From a checkpoint of a small model that predicts height in the pile at each pixel.
Training: muon at rate 0.0028, 12700 steps.
Data: trained on dead-leaves pictures: piles of overlapping shapes, 72500 training examples.
Rows from block 3 of a small model that predicts height in the pile at each pixel, named by matrix and row number. Rows with one number belong to one channel. Each number is 128 + 24 x the weight over its row's rms, rounded and kept within 0 to 255. All counts start at 0. Numbers have three digits each.
After each channel's rows are labels from the 100 images, of 14848, where the channel reaches its highest value: "top examples" is what is common among them. Only what is clearly more common there than usual is listed. The data: dead-leaves pictures: piles of overlapping shapes.
# convs1: 3x3 conv (model.enc.1.1.convs.1.weight, 64x64x3x3, standardized in use, each kernel summed), inputs 0-63
# convs2: expand pointwise conv (model.enc.1.1.convs.2.weight, 128x64x1x1, standardized in use, transposed), outputs 0-127

convs1.46:097145130140168117149134089125137147129146117127130097099117130160146116093104089116128137166113099099173154132141135149122100151171176104146126138123117116172115139104127143116108159147074079
convs2.46:146137153089114141130123122080108138109148190128163143127150157135136109174107128126119114120127108075090152091113120153151086116151145120163130114141089124128114144154177081092146130133156103082119079136092132089108125103137091129164122132136149114132119141176110145098115142133111109075139122153140124112093146100076161160144117139111103118127126155113125122120117137096113172139130
top examples: grey; flower

convs1.63:158133151111114073099127122108094143153136158112111122119104174179130116107117199122113132132101095102124162115141113115159154107153163111101144161112111123166106124119089137145120145132131134
convs2.63:153168077091117102127129144139113119150166136078109161159147130106124129159098135128135189089113151133128133152133131117110129189143157171154124109128196111134147085165083110117137136120144139121157140114114136160136134140132143107122141143135129122114091125117127115152087105164129112188130122170128149137131099127109107133089146154154096128123117154128142177136078136137141130123167
top examples: shaded

convs1.3:123134140152126122141149186152128138137135106105098120126167113132145130176123126111163138109122099130111149118142129130156089093111094181110128108132072126138124164081166147117090135100148094
convs2.3:161095149067170142140130100097151130113175153164149117091147138131123139122089148128129110118180100090101141135080127098111121099105126130117107136144089124164082152115113160152108129126150124113066144132092157165096115118158173162140109112152157128088138155130102134162082135133116151126138077127139115119133151136112164123095119143106152128106099117117108133150118139112130145124133
top examples: large pieces; circle

convs1.45:127139140128220131132120131127087099108155152141147095081126090088159089130122084149112145156135103129128129112141156119127144142126125102154171101114111133123116160125115151130149098138127150
convs2.45:145161088133107168142137108136156133156129113140177121131125127126144118120107127126131129156194101132142056146109114158115098075109119127092096138139117136157115119132147137137132143139077141105137133157082106134135126105133083144119114166133127143063138102111089168145168144143143114112120134078110162163167120126130126124129118107149151173117071131111127148090109120111126143115116
top examples: ring

convs1.58:135152137161104151134161077143138086113131141101112167161098122129117147084142127064137158089106160085123117131164133168136122138138136121121093134129109097162138108141150118158150127122106145
convs2.58:138161176085125143149118124136133114103087146131121124139128154117129093119113108119123124127144072104127147107085105171114104104138120119151126153161105116146130114109160138106100131117124097117088096149110128098089125130128100136158120105169145117110160106125125219124123117122132125061150134101166111102154146127101126133090108079135116165107152152129125134153149128124185159136142
top examples: shaded

convs1.8:093196115153078140170120098136115107117162119113118126132153103100182161127139151141111118118167118140122111122130151118127102135117134113167137137126101129105151150146146097136135083069134130
convs2.8:144178145123103176120129137122130118108136148133138081117095128153146113132126121126124165181110080125107132114137142191102137146129138132140112152138151101167095083103141107115160138099120117111136140154130106148097118100188133158100136122173109156140114128144128092116132158127139129083136118139165122158162131154096123079118159097158119125085121144132155055141150122137142151111138
top examples: textured

convs1.20:138166125160115106124126131120137125126125129141108096164112137149126178150133175120116095115155066084170135120087141100103120065089128140129158130112148147156105139140112146109134154122147134
convs2.20:133112081107155136127124103116122140165133172135148128067136139146114159175155100128119141116160111144113150132101109100165135115149125122123110114125114101059114121141143106109113158109136128151123154095078145171150141138166144157135134144138131126131108144152132127116122109148165174171160134155118131166150122151123142096146151147116128152116092140115149134098128185159066173124162
top examples: shaded; cross; star

convs1.19:112125153169142156142181145173078147136140097142143104111122098118097096123139100104132138120101138163092174149135138138101114131165121110130174115137106144130159103125104112113159102093104135
convs2.19:094128148131143087129087150135101110149112158094135125093123124149144125168115114128122177132126124111154121134165147134159110140095184139164112138122166126103133122137146167117156136139163138176176145141110147145099136123105153112096140094113126110141125171097138114112130156119124146133138161170144122070103085131150137136125116120070092158132159123128081112078115165089107133137143
top examples: textured; small pieces

convs1.49:143143108169082097169155119147127135172106110111100120131142133144150153130121105102144089129106126177132135128114140167115096173118138107128123129149090095172130122122170131112110096142077133
convs2.49:165137156102127158139160156120154114118139150135108128135137142139117143128089097127124074136160074120130134088084120138146100081116181093138129122080090106128122115117095127100127127108151159149112128108120122112182129138159153150183140127146101122103134142121160181145113130105129143177146116122101136099169168108121081129139147124099123125113155122117101082102131120118148096137159
top examples: small pieces; flower

convs1.0:150154081158102110187118122154102101119136081093121155128133154150129086118109132150170115136133143136131135110107147187119118116139095118142103144105081119148155106104170140147118144141126114
convs2.0:105124137128143090099155110143123116157123122130140150125152125130145120101111145122118156078141154151167086148117147096167096153124130104144155142138152093135131121123140118167097104126148171060093143103143084161135135136123104128076118162111118132157124111129095135108163131167111129124071155115149111125108126105135171151161145164138123126126119163063154095083137131130138106099124
top examples: gear

convs1.33:116140118149148079134128152139104119150162133129185127124088117110162104130113092131137120120103112126113116082149137126168131117107101103137079166109149113127166177140119169138102132172140108
convs2.33:140102073160132109146163122143113135178154126108134125127088135084127149152120154114125131135136173146084102110128093148116116140142120137130149154092153125087125134145145155158092119110117091117152129113144078146145131111085154130132131156065141190121110176109119140087120144122135118139161130144146174113102126128132156145102155123121156126110175111162130110115097109161169115144108
top examples: gear

convs1.23:118128028135139114126106140100106095124124144106182121124082127146111106163123130144120117134145114162142146141147141150146147136140088125148183138138142110111139139126145140106096122162098115
convs2.23:110112136140149136134102151121107106141131157085085141125111130116116115109135133130119153127157129092145138069127143151101109155148120128126135120120120174119100132132094094097120116138097125129107118119117143126091144133102078112155146107104088129163071089127204128148085121170111151137113114182097114123152085116108093088081130127149130141146143127161162123121097150119166160120123
top examples: large pieces

convs1.28:113141119143181109123104083147103141187125163139164100106104082132088131122137122111087125146114107165114138102118134136138126198136146107149127126136110114176107135155135140119120106141103124
convs2.28:105126114141130106118132193146117131128141153186133119102110150152108157076110121139138151162152135090176158114085153078169096113108105127123110119129144090116096143086142165127133138151175135137133142134146158139125106122134168134149099110169122132184149121127102144143126143105121097109123118153125126062115134139104092128183114106171112141109120152112149123115110135131111141155127
top examples: flower

convs1.9:076162135171165103135125081126112152102121097136106103113131112084154143125133126106135128120127129139172166135114180105163111171121108140186126103132112125124126169110145146126127125104106107
convs2.9:149161106137117131133149162123139135082156110179125092100153180116130108099113113129128127157159138151108147138104130126112118109158140120139115084146122128093114114086174128109138111115118135099150175158175130086127136161093129125144079140114129120162152117107101116100123150165141099117105109108147152087150164116132114141195151105142114121144117114105130131111174131137078098113165
top examples: small pieces; tee

convs1.43:097141143149117105162117100126083155080161086156115117117123155121139107083114126173147100159100136148125143132123174138094131156118176108146104096139111126150153130142161118115150097145116118
convs2.43:117104131163138122115169126130132120115126160111113151118111122163157135136110163147140112118103127136139107134128134175159114119098119085137118167150107070123153118175152059107121124162130149162125162107097169129110137101117122138113125120126139141108086115163123204102090135130128148132134151143152115119169164115094120150141151122092142102183123110141102111134168145097174129124139
top examples: large pieces

convs1.31:138064149104144136106144130163110184133135098130116131131116125152097103086131112117141102164093144135150134144176100122132153132153129093101128109165111119121131108153067130161136162134128143
convs2.31:112082201159086115126109155114123122102100168128088147150183124131123133103127121129126124137143117169154154144182133091153141113152117124150159174097114119152121175118113183119138129112133115114135098091161128149122111117134157112145093098099116123146144123112122130129144099101110118094136149114125117075111119106139155105109125122133145104150139094095135107162155126090133068140103
top examples: shaded; small pieces; star

convs1.55:125145074134103123157121105134159125158154175145134093139099141112125169072152137097096099154120108143129095161160136146102163129176165117142106143137116131138154108111114120114116107095120117
convs2.55:143173127119125154118107085099099123140158109116159112137129128115114148129127121127119118121143166129152121095133136140094168106109124124094133136091103119110114119138136128174130101126202129113140161161119134142129136119104090092134155102148129153093147147140129117070075140087113167151130113122167149153081104128111180103099137125115162102102130085141142121103127099136174164167138
top examples: ring; gear

convs1.38:089136118117182135132145148139088093165090130128098129124146107135172077160171104075141158108148122145126161139140111141127146152136130153150125086145100119102140152131112129115124101118140094
convs2.38:181157135117140105132108138078135120200121085194126112126132106172143136145099099140144124129147112137156080114129156132121131104127116153125109172138120109137128078098128139131145091126111137158157137139108108127186144072114114125115151157114143141154161127076127135111124102127114144128105090113121158150154116093137141133086107136118114166102116110166099140112093136151150141152125
top examples: ring; gear

convs1.39:119128122131130126105128143195159109108155113146166144088131123131134155074124117119137137131108099140143101081122118145145155113116143161093094145154191148133110101144139088119100102149148117
convs2.39:135112128123150101128147066159120108125145162157174123113106163131121128135147143130121084120120136117070116145128085117114143093101127120138117135115092135203148171158137109158089150114113140139124114098119120116136118121131135130121136140150138119091143184134120119153173124117157173158141118079134133146119150147137182163157118155126142081131145156133074097094101121134143118103119
top examples: circle

convs1.62:155131119154086113104107107143137130153207161110124143104112129119165185078111109123114110141104140121131130113122134146128137157152130115110101132131082083169139118111141150142161143105109119
convs2.62:152115089122127144124131112141134126167100185095147130187110116138104151172107125124141079125174076140115104117143100164183139152130091170106152090141149130142129097137144129152111131094136104141130134132147100112110128126127121135156113117146145123114108110109139136129151114097120128148106106154182153175111133159073123117108111097106141092152104115128103160142108162161092135121164
top examples: flower; large pieces

convs1.53:134104123138143124113134152165175145158117137134106094132143159197099142083106126080109117167082146153111165130134106116125121117166144117118117127144113112171127092131110119123110118142084139
convs2.53:148133125110065155130154144116154145134085119087075136166096108105140119156108163127135143125110153147141131113157148180099160161106096154159133111110114122141186167151112101144163150097105127128112125098150144143125116151114147064150137149116125144113135167116134084120140096183143143121166148102165120131113133091143154093154131143107127153109141153115141153134143119127136110100133
top examples: shaded; small pieces

convs1.15:146185103139148102136148126153122112138128126136150125092095118108148103153140125185130096139149145148109087114121139104082083082113111119117108128133108155129131172132157111139142120171096166
convs2.15:151098141111147139121096154135155114127112083134117158100141116117134153178106109132130164128099143129129122131117190085124126124112153130146148158203123179086143122136140153126149136131148103101140151143123127132136111106147163061122106148113123122145119120109138117114197122111109103102117098127150149110117121098142150145148136179158090117129129156102123126153118065125163129117167
top examples: large pieces

convs1.14:122131085151154112145142152118130156149128101128140152098123101114180136163115109150161060143125111141088105105098131112113124110097099092172148125154119121136145184118132159105136132129147141
convs2.14:137200150114093130096094103120137134124111087164135126122107112102156112089113132134141152130169139104155103110120137128134122101123115149121116156131128136126118109126127159166192124172121104163132100148114070140158121085130116144090174166079121164122124121123100110113158114130115153105130134145164175137105128078129156144103111105136143153101136157123107101112111116083114122099115
top examples: grey

convs1.41:099140063126155126130117126149118113160111121100103134150128124150113117091131119084141166176130137151133124135126169165078137150162143127117102141085129126173125094115166108118097139134160115
convs2.41:140118097146103142123128138123137143130139096124157115107124099107125130111116084124126109118132129117091117087139134122167149128129129063103124153072145130133130110126127115179140120099164089097128154112102125125152120092137158160120171191136116136152136138107129124087144190116113117110123134125108150149139130123209144140093182099126112125112168127086112143114125146088090110153132
top examples: gear

convs1.50:117096163100183125117156129134074146104130102132116076123129131118115055144143103116138144139127132140133164151122148097153106168162088112153162133127124152142110162120108136141144127129109109
convs2.50:109143121124134159124147120166115110144130142128167147157117119100137098086108152123132117122142151118108115160139121131085131135146158119097123119197158107131149109086131125151143124141167078112138148172150167116089135153140084149146076143102141107083163051107106137142117153120104097127090142100123067123134109143117144135143152141148123128121142134138132163126135143147096125094160
top examples: ring; frame

convs1.48:100142110129133077117150116120151114127129177091122156135098153136118142151094160108163115136105118123131162119149117152096113113119122107117100140167141126167151131112154177099068143164104106
convs2.48:132106129110127142135129123128132131158115119111117122126155136124107080148152100130134153129095166111126119145139132131102120168150157144142125106120145154101104151133124105092106119114101099103102094153084155087118141100101069128095183129134122132119108145131135146170074065175146154146160139155118077120087133126089088153131119129126107131171116102128159139150119155152134142116071
top examples: large pieces

convs1.29:102138190139148149152159124087096105084131139154165129127104125133143099129114129126133110110132137099120154123139115108155109121107124093133214097144138105116119147102112142118184136114144118
convs2.29:122089147103126138121087124132078131143115107106163122155144120159125113088146100127114101119107114182129135146169136144106137127152127125120120141103175121120155114131107164153134126130140097148197140155191126160153120160156148170110140119166156133111130126140141081155161141078168143141122178131152138120105132178108146166110123159090132130119122144121122114113155140152120086140136
top examples: ring